Weights of a small image classifier.
Model: 24-pixel images, arch mlp_mixer, norm layernorm, activation swiglu, patch size [2, 2], layers 16, width 192.
Training: batches of 256, held-out accuracy 99%.
Data: 295000 training examples, 21.5 epochs.
Rows from block 13, named by matrix and row number. Each number is 128 + 32 x the weight over its row's rms, rounded and kept within 0 to 255. All counts start at 0. Numbers have three digits each. After the name is the row's rms in percent of the matrix's.
# fc2: token-mixing MLP down (model.blocks.13.mixer.f.fc2.weight, 144x96), inputs 0-95
fc2.5 119:105151176129145191148090127113129075035069053101121099114134182142076106197127138141161069150117181141108149130119160114164113134137131124150138138119130103102137115155151171139090084122130114123074120118148092164163131137114054128066137205105138130109086078128140163137156124150113178131
fc2.6 088:181072110136146129080133138128196136098139144086129143091146187110189112105112086188137113207158136118152104094154131122140205153149166149086096151107150123181131143132136134081125127097083105108103149127166112116107153132089088077070192089115093104122116102152123112184078130067144140114
fc2.7 121:121177120183151146123101131117158119090062089110119126167169115079156108150100135138063081166128113157153168171131200131053155127159163097087191128075134153125152150154131170043124137089146126084205138122139179143157116153169135110144122080116122106120132132148138177127104123149156084124
fc2.8 073:101127117163162112096084145117155135109121158092148150143086081112148154030121077112147158149109085145156090142126164149156129112129102151127083097159112094145180146189131086151069194146110128191091119109146143102071081102084141108134084175093142167104073136121133135078119126122115120051
fc2.9 105:128110166062178135107119189104172098088104111087092153154139136139079081095165108096169161143134133107108128143095137117176168092150115166143093137097166168087120159165133067119145143126071096095141150163130193108156140062176102132141104129163132147094117149052158157184098169116146084136
fc2.10 073:076141094115134115123047133122123121132135146073120197138105145134223126081121180109126093170142111115124105121156185093120117161181107133067117107174158097135155102104150085107108153150098083173119180152145084151136192120139163104094108098087107121171132117124090086124082162142165178108
fc2.11 074:132106061169145143130108095132151207135163150109208089123133110107133136132100102125168115126153117140161156099184058133077172104108117129130141111158160133150155086143145154060107082132114146060098186161091147097151108119090097078142124097129120151152110085177096171129085135081112162073
fc2.12 099:152074141128139137117085138066153136144088107160081167097041124107139123125144149109151114173134177094169156103106096130080176119155192156103083136113130098130101068127118120133129135107108159084144101162157108115168162132092093108082148111169036168162096090181144058147119117097140139124
fc2.13 083:174107108071148107090141125131149144110177118127142126158116095126159146087142083175148086120175151112172122138102132130134092161174094181111176188086071103118181094188116136049134102167126064150148117102113158159111097143083179113134073108078179160136100086103160131121124116163121143081
fc2.14 078:127095101151117113174145159194083149096051141140050159105115113161172043149186102145130164131161105120138144108108119142123135091132097154093179117129101178144126124191113137122172113079120175131122173103088122108136174066098084170148137164132116178102131105152117170134124185137085113133
fc2.15 093:114122151076109147141126069095135131110130134055114153128153181102166150124126141138200090123139162148182117127199101115119163109144188164137139138105147091116113116149153124049187118140038107070176129112150164060127117145095162101103085121196153166149154106141107132129140120106104099107
fc2.16 083:092090105112138173156099090099083125117109148113129110149143168139153073067097140136123118086105090089093166061166124109103132130180149101038173198113099065099166087133174170156112097115163119157146101116123123135149152115140130142117063081146164038097117137143120146137109143128110163109
fc2.17 112:122100152087113201129087179060151114140106075154098142171172100129114093101144104126135101110180063101141084074165145183133094134078192128080177104120148151080106103144134076137175132117108135163127131136158137127175145081181138112086187185101103143099129152100140117138117123116102152098
fc2.18 082:170101077164072126144154030175124118082116161152135122124133162104111136076118129196119119192135123105127117083089068118099067154129190113112070139108132079122125087088124041119125099149126122147122174118103140110098153091114101100120171182135118148108140118085096091159157153152118135144
fc2.19 079:072112100147127102179142118116085155085113141123176086138105094152176141080143047156101104149116163125127159109159200091103120118157126127107139163149089069138143097142181157134133151204114156099120095103098106113180072135088119151125123136126083081148134120164092147165045185105103150131
fc2.20 086:174123138102143108156124131134153143133123141190127131139168158145135115152134148071139106172130153101189116084093107103126158046130162107093134086168114211114106103114217147109145105083109155059117079084140117125146145112154142167177152095132117130116111125067148205173133147168111094167
fc2.21 076:132089095138151147148089167088138096069131126170107062131088113143190106085143127202147123065121083107119119116170101064093124164136126126064166128102090090157200120154102153141135121118152167122133161132102125098110129121074133172087094069115132070101130141120098132176100151112179167100
fc2.22 103:161106138111187109112091132084131131118046122123066181096152118062194114104119126137124097159146133111115175108071158169144147145115088079145112119102177130126151108119143121114178189119134194077103089112140195172132083132180149121188148132139158108125119131100162161062134140157132106158
fc2.23 099:135160175117112113102170107136146113075124132130135113153156120117139063108099140131140015178108172108115110131107146090129171115113156136115139079139150109139195114112158132119192099166122143088150193093161132197130161119204160101133173096159067099118166096058120124128112120106161123124
fc2.24 085:147109132190159153108109151081134135105105154143139138080086134147173157095090090145181152113117179095124122131153140114144114134156164139117178159049144084117160111166196153138151118097068114116093120082135085102150124130092128170116144108097108048144154042175132180146140098101075148093
fc2.25 097:061039143129142094135163147111108136067171167082137097123132128133135113097107103198165103131101124149178143133104075133132164185054169094198144105097132094117183098147127135084060082131114100152143169134116128057131144123131109116105104165121158104149130099163106111128130133082091102113
fc2.26 078:157113101155055138119140146106146087159140138086133091139117119173184146099171079131155126101142120134077146088147068122139113121081240089065142134150171042146089106167109103141167148133119122161163151173140152149144145105118109101129079161110093140096139164139120095123083123151071150142
fc2.27 123:088105114045158092094145185081138146156093138167121192099157070128120095200123091188146125174135122118162083153127137181140111142157138114148184117139114084125138160140115082095145098147150131156133167053112136144124151104160059135134109177118131108081174089119157088150084120129149147167
fc2.28 128:117146138192138196087155150110069079128149137129121160123086115148074177151132186093133065070166156161106144132117145122170127078098127121167082174149098116101133092180138162102133094130111135085075090147162143125158204129087106152116141155130164104166147084085126152163126081113169158143
fc2.29 073:126127144151184135124095159188091127122151181122109105141124109104164176073094114089090106151116151106153113101085033181137127121184114197085150130152195164150138086125142133071124140154187137068074157147110161079130093126099117127113152067141132109089112095135124109136163145083146155118
fc2.30 121:108118056115092108126138111150145133156156084139103051159170108157171104098127116099140092114145109128186155121053134106149137096102161162118148127160069111131153098152097123158066126135173133077092082145114123158060105139144108081092175090127109143153114108196168063129158119160115187112
fc2.31 082:090111086221131098099170120115121129143111137107159150124096210109159128102115062136134108149062150123177106074118124058097143128132255138128112112132106140135134121150155102164130123137109129129112121110153130118129129120097086142157174130140067197170142109122112144183140168160092106135
fc2.32 088:120121106145061109177109135151171132101101134138202132110108124131207114091154132124140133133117075101081154107102048144115119138141159168079195143141152084153107127116183124115101205164136160147118151121166148124111112121096129136081096206115099147121165095116152119163108127139126227128
fc2.33 080:080125067107081084185112133119122102076142143112124116141068128145160120093148122142143167162079098177143128112160104092153134170141139148136101173101128075087162131137104117138112100134112089138016120142110177207113118127141098079071114128127106145095054119127072143126113122118107186104
fc2.34 100:082119113099103157072097119154062125146098091145141118098117129152135114084113124145098131057112196154110150176145154115164088123143117089093147152064157122111202067134144193083109113105131154148171132129144123188153088168130111102091113111094094098131099094152157133199113177100138081095
fc2.35 098:079072125154160149120117095163107141077108091138142101176118097091149111168124092167127120153128208150217165131111157112106146146087158103147094112083138062134160130138105118086081079149132126108140092140124109142134170139113122089129164109159138171135114045114177195138143174071157152149
fc2.36 086:088102096204162112118131153149136141087123121151121053137124091174137141088137112160159084144127127142162134063125139167053155115126200142078141053081070185139157098110102090091134083178100108146129141137148131114103102180093085105101092098122131143164116095127168129155124106102171102152
fc2.37 076:089067090107131140096063089097097120162188126193169108064100113115222107093158145138146109111153138134108124129095118097132109107164134117091180099090115143116145120170167122098141112168113126107132115133136081045133134170093166141067094129156125087075133178123150091123107072159135138117
fc2.38 072:092138166139148164086125125098090121126111142110182140117089109162200117065105130105165086147125101132104133095116141133110107102188136133041112206077132151146206061114098143175115151135081109106107112162150113101103112118114109155087119090100147126121100136112156121205060132127134144076
fc2.39 082:101116118140168156169120139143131095044126109109196091089114103124140128119127092191122106190123156142120124100127118080102082139161173126114072158163170101063144072182138092165126112107169115128109115091132078121105143126125076164101135193173205194134128124139104129143161115127082126103
fc2.40 142:111077136125113129163086155187110166143137143167072089127123135102145153074141103145134112121159112135176153140111111110105153062108142108169077197101112156161102114131110086114130154162071109102159113102142118177162120137143144091170141050130106153120128059155171162137134122214057157168
fc2.41 111:119106159103157173120158110073086090057141059096109112088138125091104148173126123178101140150157156147140177172204138128126119081112132173135120140126183118129126155093161105066099095117097100151067138123068110111093058160105166170137139172101180090128161122116149145123147140155079153122
fc2.42 101:199127179126085120113094150130142151076193163108114153167165097109124070134148127090134107127139073115157142156113112132146130116073108117133134183152137089060125107172114130158164200154143135204162142118117154123162132141151119126117182078094191118124129163082113122152146128169105049179
fc2.43 101:117130153136087119146149087163123118129169101175115109135182101123123122160072165053138115172110135147136093202088134112095132128154114124162117098190180133120150168118161206048105094123144137137153092081117166102162122082137121111116138222122099066094140097132094137097130083121117151147
fc2.44 096:209141145192159110130122135135148197126120163123115183163118127129160129096154118117096119137085096099152083144204102208130129104093169161105123081133115126129091136141132113154107166130137173135098106085162172123191161123138100129141139172149140061123161175142100119169166209137184132136
fc2.45 122:174072095100141098101193127102175100093128173107105117094177139145148132097088068149134159144151145154172128197113075147100178072160166119107116138103145173064139138088132168067131057168128133105156184156159164118187108132103130174147140109112124102127124103107125155133156106090159162112
fc2.46 090:122155111158171207086074101115109121082073088157130127108159177150188151077111107145077101152101095133084137107153123079104049140169149139089074135157171139172189119144173134169134163118102121140084109084158143118131146132092159134128123109065075141125088127080100169139150111115127128129
fc2.47 104:125126109106167115120128135100126153126157151141100112124186059089113125101076108081156105107143165105083119163111121127168108139156067110107132141130172116213158097040126136126171106142135154115199092127101125138104103092165174154124107102151119105092110159062166120166181086184140185092
fc2.48 099:158120141171144100153140135122127130126129124147102137129187135079127152093153119162138114123133096156141139104134098106141082079139140070091182138179094115114157164129088107171131097135129192099097107073168189119093126083164163125055139098176183069073103159114125159160134091160195142197
fc2.49 125:103068088114137076132150126158081093095162169097094099174118041120142121115106113150124153153097118082117119124144139193147157121018158121144123144139081142145153093147125135088095092107117076186149121143076146103115078131157165135186130160130200105094160075148156132139134144126149132137
fc2.50 120:118099118077129185137153173106140149129099086170155144113163050158090149125131118157155127084109116110125094088103145196139064138128114092143086058173080106094111118165128125140170111073159124174120166091107165129141110061139112125124143145123119166156075102077132081170160185135107078112
fc2.51 123:115143175125106142128132060092136136098169074106125130065111121070134139086104131144135105124101208177155143174221086082142160164114166181141135113120134095077096156129087148034110131105141131096109125097073150123120149166109126106160140120142189097154138102157096116148104096099108150135
fc2.52 085:142172145126097162149111132116065048215119153102126096147108097106167116125165147151123107155123171162064133099109074089103131096159090179081133118104151182113113144172096143084121112113130134126127106152136090144103194123118125139174144165115107132084099102175073103165090064127087177116
fc2.53 081:107102134182155147203101168122112049146137201116130121154100059165156091096121136098201167069098149153140144136151138119098120096180162107106144100152140122145122182161135176114145158132103147082085076126129142103109157128074125145145075181163117133084117086136117117189129108085125118148
fc2.54 094:203085147104088165211121101175147082119153137108122161119128185105152118069166148077154194100123108161093101146165114101133140124133093140130133140167160139106114113141108167130107117161129095098071047178126112099139115175138155149133202138137183124112181167153143093089123082133114146110
fc2.55 071:104158085133141102191115115116069151083078177116126135127150109161163106086087144185162117119149165154126138085167152131109178116190159169080125139127094097128164172171104137145093103154095147095122079143147152043152083118106101151086155129119092113110173190154084093164121124101112159174
fc2.56 101:133122176189147075182100081141153140096163085121107141137127115125140148143154097115057113156100146129086112111147076149162160106148119138196160113151167103141145124063138099125078108162109183184139133091158135134143143154184112146173165092161085122140094200131151150212169109099114099137
fc2.57 098:073100169155152181082159133160103163113114110136151118123081148104122108139136082114081142101145149123181178183151196075161150147139148151086185150100148129152133150191123100140106108047109141091151093125159135166091058125125125155086157132090095104115066142131179175134141170094105109123
fc2.58 080:151139176173076075149067140161163141090143147162165154176133046176158152128146191090141155096090115124116136088098138159107103112127132126115117084122170151197087124139160098103092107139140176149102100143140094095158139149085159192088170120165129064069113117122136131124164126122180146158
fc2.59 113:105140129156186110072110165125134181113120109109121100084124112124118137090199197161144110182125144176112156118135125141093069128104084145094139119145155115104177105115167089101070140187135122129143084078190144092107115194131100095148138164073153167074150177142120112095149073155124109163
fc2.60 114:139130142124179130107104105178082147125079155110133127118127100097111124162126073083093094172098186141141115170105097104151148125153113091125196134148134123123108148158129123101148124115135146105109072198128084143074141088139131094138065197173101128109085228133176167122152159064108087127
fc2.61 121:136170134102110099205140088120139136151088183080100124087166167140114085131166100110111133150128123125158144129141070143116123044160108081120132066160124143098112196147094091173114146156107131028104124132120148169113113134138098158205087151102100101089096153081139112123147135165170128138
fc2.62 126:145103117110108141144117073179145159125101133079104079141132147115169139083096067152134145131143148129191144130106120115196162143170166155141161081088138089067144203127190135101135061136068120114138136128140124201093147135133102166132110139098139140103163139118209137085124129175110069129
fc2.63 114:165169130122131108165154179040120107120094061127127184109168049102129076126106096179136096129104102109133155111125137155129141119082156148139208152115122111182104126152142118087164119164173162146135128141060135136093156144153152165143116082118122193134118058105120154102105126110092099182
fc2.64 084:180125081157120130148128140150123170076115163135123201113083146161139110155142138132144139159174078088132064094123120127087126108195136145073119105193187133155148131087130106102079166156132190141085100106171105112157156192101116106155110115144185109134131073142098118110164066122118160179
fc2.65 127:102098127115095134135181161120140168138118105172105201151166092155125166102110124110138137115116107077117075105131142169139104186133146138112039036144110115156104126114099153155095187146113159082091125095119085160102172110112092148084169090174093166157127090111165104097136129113132057145
fc2.66 099:141064104083124137137108150127142139111157171126130092152130170125161068107104091197113116110156137097183125115124117107166211100066151156085115180103175088139144072147104142125081151138136141116128085154131096203062099135088104067093144128101117161098135083177132112111123116093126154078
fc2.67 091:096140062129147158120136160090140068076154124148169123181167156207145131064118103172090102136112079147106155139111156102168142112174119141111188119097126048149177114142110132126085122100118173094111127217151119089105157108060100121152154162162144163134154118127095136111150140160111137104
fc2.68 128:176127133176059146108140131133138162083100089125103138080157150141114114129138169157116159133098125188103110095185121119126106140115120111152172110160118132133073066074149118159157191133131162177107129089151127082165142105192187141124150092134142094120134113128088104057134154077177038116
fc2.69 115:148150183091101134153026166027116185151166156185138154099101184104089108129137154160111139155134095165121158103099196125147151122156171135091154157100103158120062161156126156130150124166137149112135139142097133102178124092076139133145102134107141120086101176078110133128098138137158101115
fc2.70 106:170085118110118199148059172077148137157099130137096128153167166125132139198146155101142132115095156077174098124134058091105127125098141141158158086120154148146096115163103084177136137082129156146206153084121099068153119076132137139181143108118090154111098108120175156189107155108148092127
fc2.71 114:121128136157129165129172126188055133104130160119142152182146138101124118069115097102090085111186176159094183160142117129152145116191105102119119116084146186140103145157123064146164094160200146129131058166148134138143109103132080166159102116134179155127067044111123132153148137138106132146
fc2.72 114:138097117108122152131132078088141149122145125186111160085212077152089095156079154077142111100071107142100105162151103186136087137161103097162123131139119170125139090207157079193129192076102126159090158140105096141179120112119146132108094101165133105177179076139167132133122133141112116119
fc2.73 095:087120153098143175169146171118138221070086118123112088086120096164142132161145195103126104115111084111159117124120159129155078123159144120076119131131212133159084127099126172143170149130169094171138083118142131171133102109187151075177099112105190110126186099079135147133119130144165116142
fc2.74 124:123135149173108094160133151171158133171171112151143133097089112081140133135131135070107118096076169148123085180095093143142089220208129084083062105130149148150140147088106148131116129143136185160139132107122108098173089093103123111128176152132143061125103104173124151195129093114167170106
fc2.75 119:131140099127097143094109172115155146221133123106147162132081145068136146113110166166120099178188129073129144136095098165150183155089114140160099117110164117119126167114144151108119067102152153195120115107095172121135103150125146096110095154084057153099096170140116159094143081095124202183
fc2.76 133:143096140128119145185139124172158213097180147109157146179108162088157089129180162135123112162128150081119147057145115158133178140181107093151168085129121154104147172069140103108119166145145130161149074110154062087124112104135126098219167193138136134082158114143134100147133139142145146118
fc2.77 106:186154139141104115184118154156135144131174133130163135195115142087177096209172125113085148178164144185152116116142084130172098131080118156109117102091112114081143041108144139148150171169124161149103105125146145109166144099138187116118173119109109066096120150109146110110209149127142079133
fc2.78 102:174133155141143111128163154120124076135087130132147128147103081034115119188047171126102141139088168096129113166094120134166095107133108173100099134135168140202133164090155124122095125210094158099198141126118190107150119114177132155110157109121159113104128104118132100142164083110080164090
fc2.79 113:125154134171123138156073148082116147150170172088129100186115114127158130093144162100056157092113111118108182105082108096098124091086106126124141136157145134172131158075183118157114138145179144191126130122153128084156072152168092064110168142139126128132154172154144119060152067122188074107
fc2.80 102:113115189124140060094101120154089148179130131080076158129142154123114081150124082164155099146140164111068164161106115154133115064157169130141186142154157055105148156154127102123140133083139133087128191117180143102153100149138069121151142141103042127133138137073168161147149084179128125153
fc2.81 079:126107139194135128129171120144122174102081049199121145115168138079175093131108092134087113166152167131095179142161120118122143071110201103124158119143159106092109139127122155098104166152154183107166149120089111063167123127141097067137129095069109126119175145119166140159130093109178139075
fc2.82 117:143117125119112094160124150094109125100135128100128113096156126097092096154141160212117096148158085112092171113190142149124152157129121134232145154072122153096100102103103095143222123159136130127132132115086173118154158106122146145168189117094120157143192123112125136156105185123063054128
fc2.83 085:076048169168145150183087123160116143116136142167166146094109154124169119100127144112096089145128157152127089118103123163076097129141120149138054104142109142171084135140108163116130174191157115102074110112169144075128167151137073103055138144113144058070126075158125095144065138134137133133
fc2.84 110:097113128197179183166144100164128158099135079140179150078115133068133136165104166096062152154133110139068133142074128152137080137150142102108113053157150154172098120126138162140084122176146143157137152093092153066098093111127143114120185171117103120116174111112103140176150070144126160173
fc2.85 120:174081096122137185081126099140054146113026180109170156110106124190177104099145102120102103074127098093117145143093172174151085124149142069171137182121121131095172095092148110183108133121150119112141089145103134140089090161121163136115117105136108102140130114113115157171110153137190100090
fc2.86 124:112137107149126125133130150134091096119021173160127121091107096161173129135161104121086107138137132151114140189091173138148149092147106142140159130166120109147154183169120170179139119126101116126153068079131109144177165140120047115152119135143077095109154184164110136184135178069069087094
fc2.87 105:134152159145185080108163123097093142111084169141159153040095131134113093140123218122056109149124135124159142155116142165129182168179114134166149094125140169109121149132117104080167101103124196122144115153157151133130092181131079139103115175140081108071125150116160102134139190097162124181
fc2.88 121:071141122168109113097192141092089143076097196101099121094114129142047143125145120076074130192137108118182146157090150122171135146177131178180161129134130176139101116152101194146128140176074117122140116102154085173118105105159137134113116117116124119103095200113175145144165101159142171111
fc2.89 089:154089105091147121102132086123098136108149117147123199111095156124179142143116148142154178116140151066141115174162110137146134148153185121067106091068084118088142141158096115059127106136157152142122129101161167140118212157148095107095095128121054113194077063158136125126091099102103167102
fc2.90 116:168072128144169084135082071166132092105125192125150160079158139087105111126138105120147137136126114095094076142146104121126138164184132135161148116166200062166135140124178182157191120094153114132088097131118083195131122091188185119184151141134103140159128135079152098123154136182124124111
fc2.91 077:082074086103115139114132150096106074160091120083140133149050118141181125096083123084163110143104124167163134128142123140136109096165152183128127131169115174126191131179080122159116085177117103106118124143160119082181119048097129064085111113148103169117189137110182119120133113078106094136
fc2.92 068:206167152146126104138126128117073126121102160128102136111095109135146132147196165128098097115104130164115176114109084194158140085147090143169135124142167184140055089146089187155152126116154151067063154072109176128155187156128141129150142158163107117115099156130038150144137136122165133137
fc2.93 093:117077147167100141106045161155150145120118165142121151174107149133122062145142181107162128172091069104083109095119134182118115069172142124105143094149161134081087090134192105130129219161153191140098093130105191103157157137157132129142137142118119173091153176107119113161125096134144108152
fc2.94 101:153087159114121110166075158110152126093170093171134135173134148134125095135154182139127127154132105092165079113124155135161213118086093145084123115102138167076095101145141118108154167195169137112139078063108151100162187175162105111139149127081128124105165198144113101170171095152092082102
fc2.95 078:093091145099189132128090151035124176124098094086100143139115147093144132116210177130103082116148163100131118088099089140139107083091140100084129048135107102082141132201124196097118177097140131095113127090113180092095192148123110130091119150118123131162163137154157134140113139096115108135
fc2.96 081:134122152152098172104122182123077152139100141085067174054172085193098133154151183062139128162079099138150146179127126102164123107095135131145125086126127130085103177179140109123114125104196160126119119139140126129139145152045134155132126155131154103127103120085137137156119151138020131108
fc2.97 106:086134184110121119049104138119118162187101140129140133127120113142137152074141102165143139115144131139179138103124081130075177042096158118136149124070125121124099171099168101114119107133161152102080073115091108096051100080197082152141117144128118154101172079087139108149128120086156094080
fc2.98 115:137142161185152116167139162143138146136175090147077114106115162114116091084117097177140172172150152081135110095173027121139095196116077206088097066102118168149099186136122111147116108104121122120103150092142133111072111136135099088102125123119185096116137146117088088127139104158101129077
fc2.99 094:146125130115162116076098142107165116096098142155143175105128108134161074102152131104147149174095150122115114198156099089162160068123172113163098109147143111191118134142123151106180117159117206120167081133155106155109152127147201096149120158132137174085091132122142102131145101187089033184
fc2.100 110:100165173181190178142099121166144120129150110115099121110150155141169132087072126077085128157095125085140125124126112192106133172079097076175113116181161124122116068058176074127113159143099148168121076094122100092115089134180117134146107147160091163111111158086136125133200087134141142142
fc2.101 111:168125151114143142123137168153117110094171118157087157111131063106096053148137114093102166167154143119165084142072097154155154047156101108138203170087112178167055110112124138085103148116156164118115154184133147080097204094158099146116118085099134101131157130137148093144129111114097152109
fc2.102 091:149135136122137154152076106119120130064122097127087151110137150070113146127111122112129161171074137098093118105133160097077122149168138104087134124116136131126079126169183181092087127143200144124091060147102086097076072116135133120137167180114091074156062138154092170083149137215119117132
fc2.103 138:065122111168150090170050137120125199141135151083132137099113124147092143147144161120124090116055111165096134091150154165117116094125151111112098097179186136102171057143097123118089140155218127094108156123184137134123133162114102123082127104143176153117115112156107136042109103129160085129
fc2.104 099:156102186195171149146165155121127130089184147154103122145134126085147129171108085139158151090131122095175163102108178122153142162124178098190141105153191115163133082146138149175064071131189161160099091089081094145130172119115079097119127153141074125134108090113138122136146192116154105158
fc2.105 081:086154094109129146088098122125128073155156081103202129152101125140122179081120159096168128120102102165134125138129082117159080136160102127156091125201160177163162164111159120062103127102150134152122146121059163067116170133093121106108133158182179147184115114127133070115111107198117165145
fc2.106 092:086147132134134134107094142089153133167060138104066156111118142127166168129115084120154107066144197105143105124118137089131184158163150094131045150154136150143127144176123098137121170059112136103139144096092121158127146137169114178149132105122001149176127114085108140114099144126127144078
fc2.107 092:193086109130128151141054129121169163156160134163111118094149134115135131149128132120139117139128163141109109129048182126139177157123156095101132112126172098143104087133118110161080133155118137096152077122143176099124082147158111215104193042123102161116157156120184099146111120123045176146
fc2.108 092:100168062116184193113117125140115149108110130110196164051149185142142094098092115112120078065104148141117145125078155069141081097102117104120148155141154119156174132158134169122090112092078137113106146130092107117103125126103127145084111189058197107109074115098124163147117131162151095122
fc2.109 079:096126119163108093165122071121112152129149105124118159087103128137123166098137071097149205124127121159102074128129115153069130074073177152120155118114189143127100184164084086127084085114117093124109119130093129157093154157078138115104143209128128103082078098202108072155095099112135140099
fc2.110 110:175095157148119124125146161146130113090125153161140140168179100108121105086151154172082101132148101120095189139089152124102098120096134119122122053183102095189162121119096123126135152132131159089070121074146105158137066148106176092173120133164147141167084191129114127126160049165134157206
fc2.111 090:102095120127110127145131093129126102139147072197163181185124114053201119167129092115104118149117078132086106123100119166175168115141142103166131091125180090132154105083139098148124139149132165135115100114126182141092064128169175102193125117133119158124118137096180173075152151108191172165
fc2.112 100:166176161186178117078114084126109079072077098141142144069160108101147133097128107098076138122101151180078135130100173086080118104130160091114109129178128165128180086193161131157108117136126103121093130118178077060107124127116108157158107129175100107108122191151150167166159133123143089147
fc2.113 101:117083164128118143137132164095090164172108086084148104156160159140152106147114153128096096194123182122098135145110052153144104117160208134058132154108127076124141096134113152152177105090099086071148122120120179105083112168146110136169121138083112185227155145130154132095125104117144117150
fc2.114 074:137128115118100124171086114130084130101144125067132100132105159149192121137124169067133098172142142089083142095118159162102145184124089111083118096134153095184124136149112066084074135141176204179099106102110119157110141117106144115124096089171186133065086123149146101168173101108158192147
fc2.115 110:065087124102143087113161143144112142161084130160154131165079105061145131173107140076167126098149099071120123164096113128127148141148135134177095139162196148156150089083127119155110162153159168121132145106121165166147055056113195159160138105164087146078093127082137091171148126171130125093
fc2.116 066:183142115117107137122068145078131166105118186142089145146094140075126136116129110112112164128111090124090079153107069106112107190138164094101112056153153087093159117147152111098221101205125121109072145170100111072127100117095134093129141154142114141103148185119105134126119125072116117192
fc2.117 068:111044098112174127132129113127133108149130074087187107100134102155147061123150120154114115118170097085075125126137116113086088143161087159113128146109091088171112116138188113097085083083091126143123159173089100128125132121155177123124063134088108108157101125118158096108150119248135163107
fc2.118 090:136130117156109140119124125120134128125059121156142068150189172088126082121125109087136101167109152135137140128141153134210166066152110163055200109086105071075086157150134100094135102172087146139153119136111138175125126107198164128116180163086137144138107158112171141146116133176190122097
fc2.119 094:085078138141090159174182142103122156121163110100090155091133127125129138124108136160133095145114134108162085114186170137187135071107124120077168129172132197164152142128134177099176152114069115133111165112149149040093108113112164096082122176128099162115078149172113174115111052136109110156
fc2.120 116:114151109162137133151152139134102194098066159131124104145087111158102128128124190116122094108069108140119179110130149140099118073099071131133058186211131186117183113163132108099139170136094174151097133155194115076123109169127100159168142125103135127053128156150126124102143165136181098134
fc2.121 079:141122154046152139126127170103138051159147106106144139063099117173125119123121183102107165125134147101127114148184106131191178119118162150102126125084119144131158090162130111106102133100185139115076127091152129119161097135073140155099125158165055118186122112144109070168072149153066189130
fc2.122 095:131182086168133182140082118139066119159099068119108154132192113142074149149118129105126123158146155118165113143146103132082144149161118123133032149158207135091159107192142169089164152124094094116117132127138156164118110154089084138110090126101107124075131120051121152152102106101108070161
fc2.123 113:135092165111136162098165072109115093115117125150149135135155133112131172139110124126144104120139094120121133180110133190126089139131203118113137102132083112181128084136158139094081146127124174118150085127213118201117117141162109120144092099089096097109147160065066101121115060170143143026
fc2.124 095:097185119128175069178091102125108145084101150137108135128135162173083085176123109151164143147127101093139169167133150103151152101128150106085124150100137143082085132115175058183123126123168154149100123113141148094152138076072098186206173143116125143085110116088103171047161111094123132128
fc2.125 088:127140136121112128124123123138124152164120168207134166162107127125091122140142163079112082160120131160085170145160121179129190152165112130113176135137097100150184098182112128076104122199081155150136043106104049143109109117181100138110189136083173172075097145132136165102106152127112114144
fc2.126 084:197160187171077170071116151131155118142099105113108093150148093109102183084087113154173172169110112080115187171119108151154113089164192136125141142160147138150146132096137160136127094158144172126143121143115173109123120157109165083176163138187160121187101094152187088132108088126080131146
fc2.127 134:114137083151097138121135165148167215124073157172121155132162114132148118171095130120144123106153130095193078053153085137122115132099103137154132122165154163140137163107097057104146126155177142115139112152072141163138158115131161088066149167038151177148119059123125128132107139186112146145
fc2.128 109:185127156149195114169124141150124122124129063141210058139169088140142122144152144124084095131139162165088113118135122116107120159101089191111131110147163175103162072133102100128085231154114171148115122108176136089125124141120186104150138151088119148077147153125142124135146127111154073191
fc2.129 087:131104094139133107101189146068050116111127081143130172094104121162150094098133164136185156139130130107090160120151113124133186105153094117065136104094083149117110191152127145147164127104134092099116197142130169129089224158090098171184107128135170097121144127172128091122107114157155146073
fc2.130 085:143082110090075132137088121124137133122100128117077129107089172146176160139101150174196129134156121093154157081095053109067167090104157153156085108096168133149135118164168189117140111187109141167128134115051157157131049096133099093130147120085145103089167108120126121103143122166087166110
fc2.131 075:127101093106142157147131158097128141135200116085142098169099135159186176115158117113148115190195123130216157152154079075112124108128164138101123158077140107111177101148103121118117115123200124092081119106135139150139127079144099111082135123158128185152104061099082113181070130128088138153
fc2.132 120:116199137159128166122150139158154152129174073114129133114087102124134104127084144142122088148127138173111083146114130128149099255162117138084125137150153175116143150065166126117075132159105153141157114122084060117168119106140106062144150131137113073072138119117145194142173084108169127158
fc2.133 113:125156167139124151111130050144124102099092134102102142064131086107134104109060111105119146161093173094124154176114057165185145170172121122124125187141154165136172179099170132106086114111096140115206136142093157156118060094125115109115165111165129104115094165110132157120128075135177139184
fc2.134 082:152156107149083143145141093076103118183167171109125133095124102153167111102160147143113150117138083095138049103119111129155145098158148101134103098123143115090061095137109139119172113172163108134101207115101081098083161150073135158184116101126142181077073109089143163135101195116091110182
fc2.135 080:138167105153109155126104093175092146159125132142138158109098168101145116128125130120082111126110125081101086105130122107105037137154091080128191186138092134099133100178158174089130112118081104123089106115139070122059147129027158134133089126139149120162070201097101166128152153101127120094
fc2.136 114:127116149078144112130161134133130129160119160102147156095142155160121152090129113167167144167098151076142124071075077159137152073123180126113133122151087073109090119168121109190076106116143112113104136091126174140139132138152060197169126097117066246144138098113168094123109108162136123113
fc2.137 095:131095182133067135106100135139137126107107107082166100144146092162165180134114100161163145183130145082169120083116124118100134140037181144142096059117099078157111102108133078101103084126108107189070119153104131112110115096127140156092113160156125142157024114144125128184139114135111174140
fc2.138 119:106064114114108115071075122153112077156167116115120107120187111130171133134102146093147115144127093115189135113127158169114164101037147148151115062156084137132138142158111140118053146122169132156124099167057111163110093125121153099160184088123108178151075167163179139144137116081090145149
fc2.139 077:163091094152141140120107156128214068122091105137187142106115094125150132132121082117161133113160112180186146105158086128116157104166096136146142204139160089099143149099103164073155115090176120083078123195101171150113130116113163105103144145133109149139027129088130137103125072113125164134
fc2.140 075:111144121152102087175121034112145143149118141176200177117112084108139121128126156075139157095092097151142130083153144080134134114122241135061116130153102083109156142102143096128122166127111163133179092069128119124132143063127147130076118161161098128130111098116072128181165112131127111107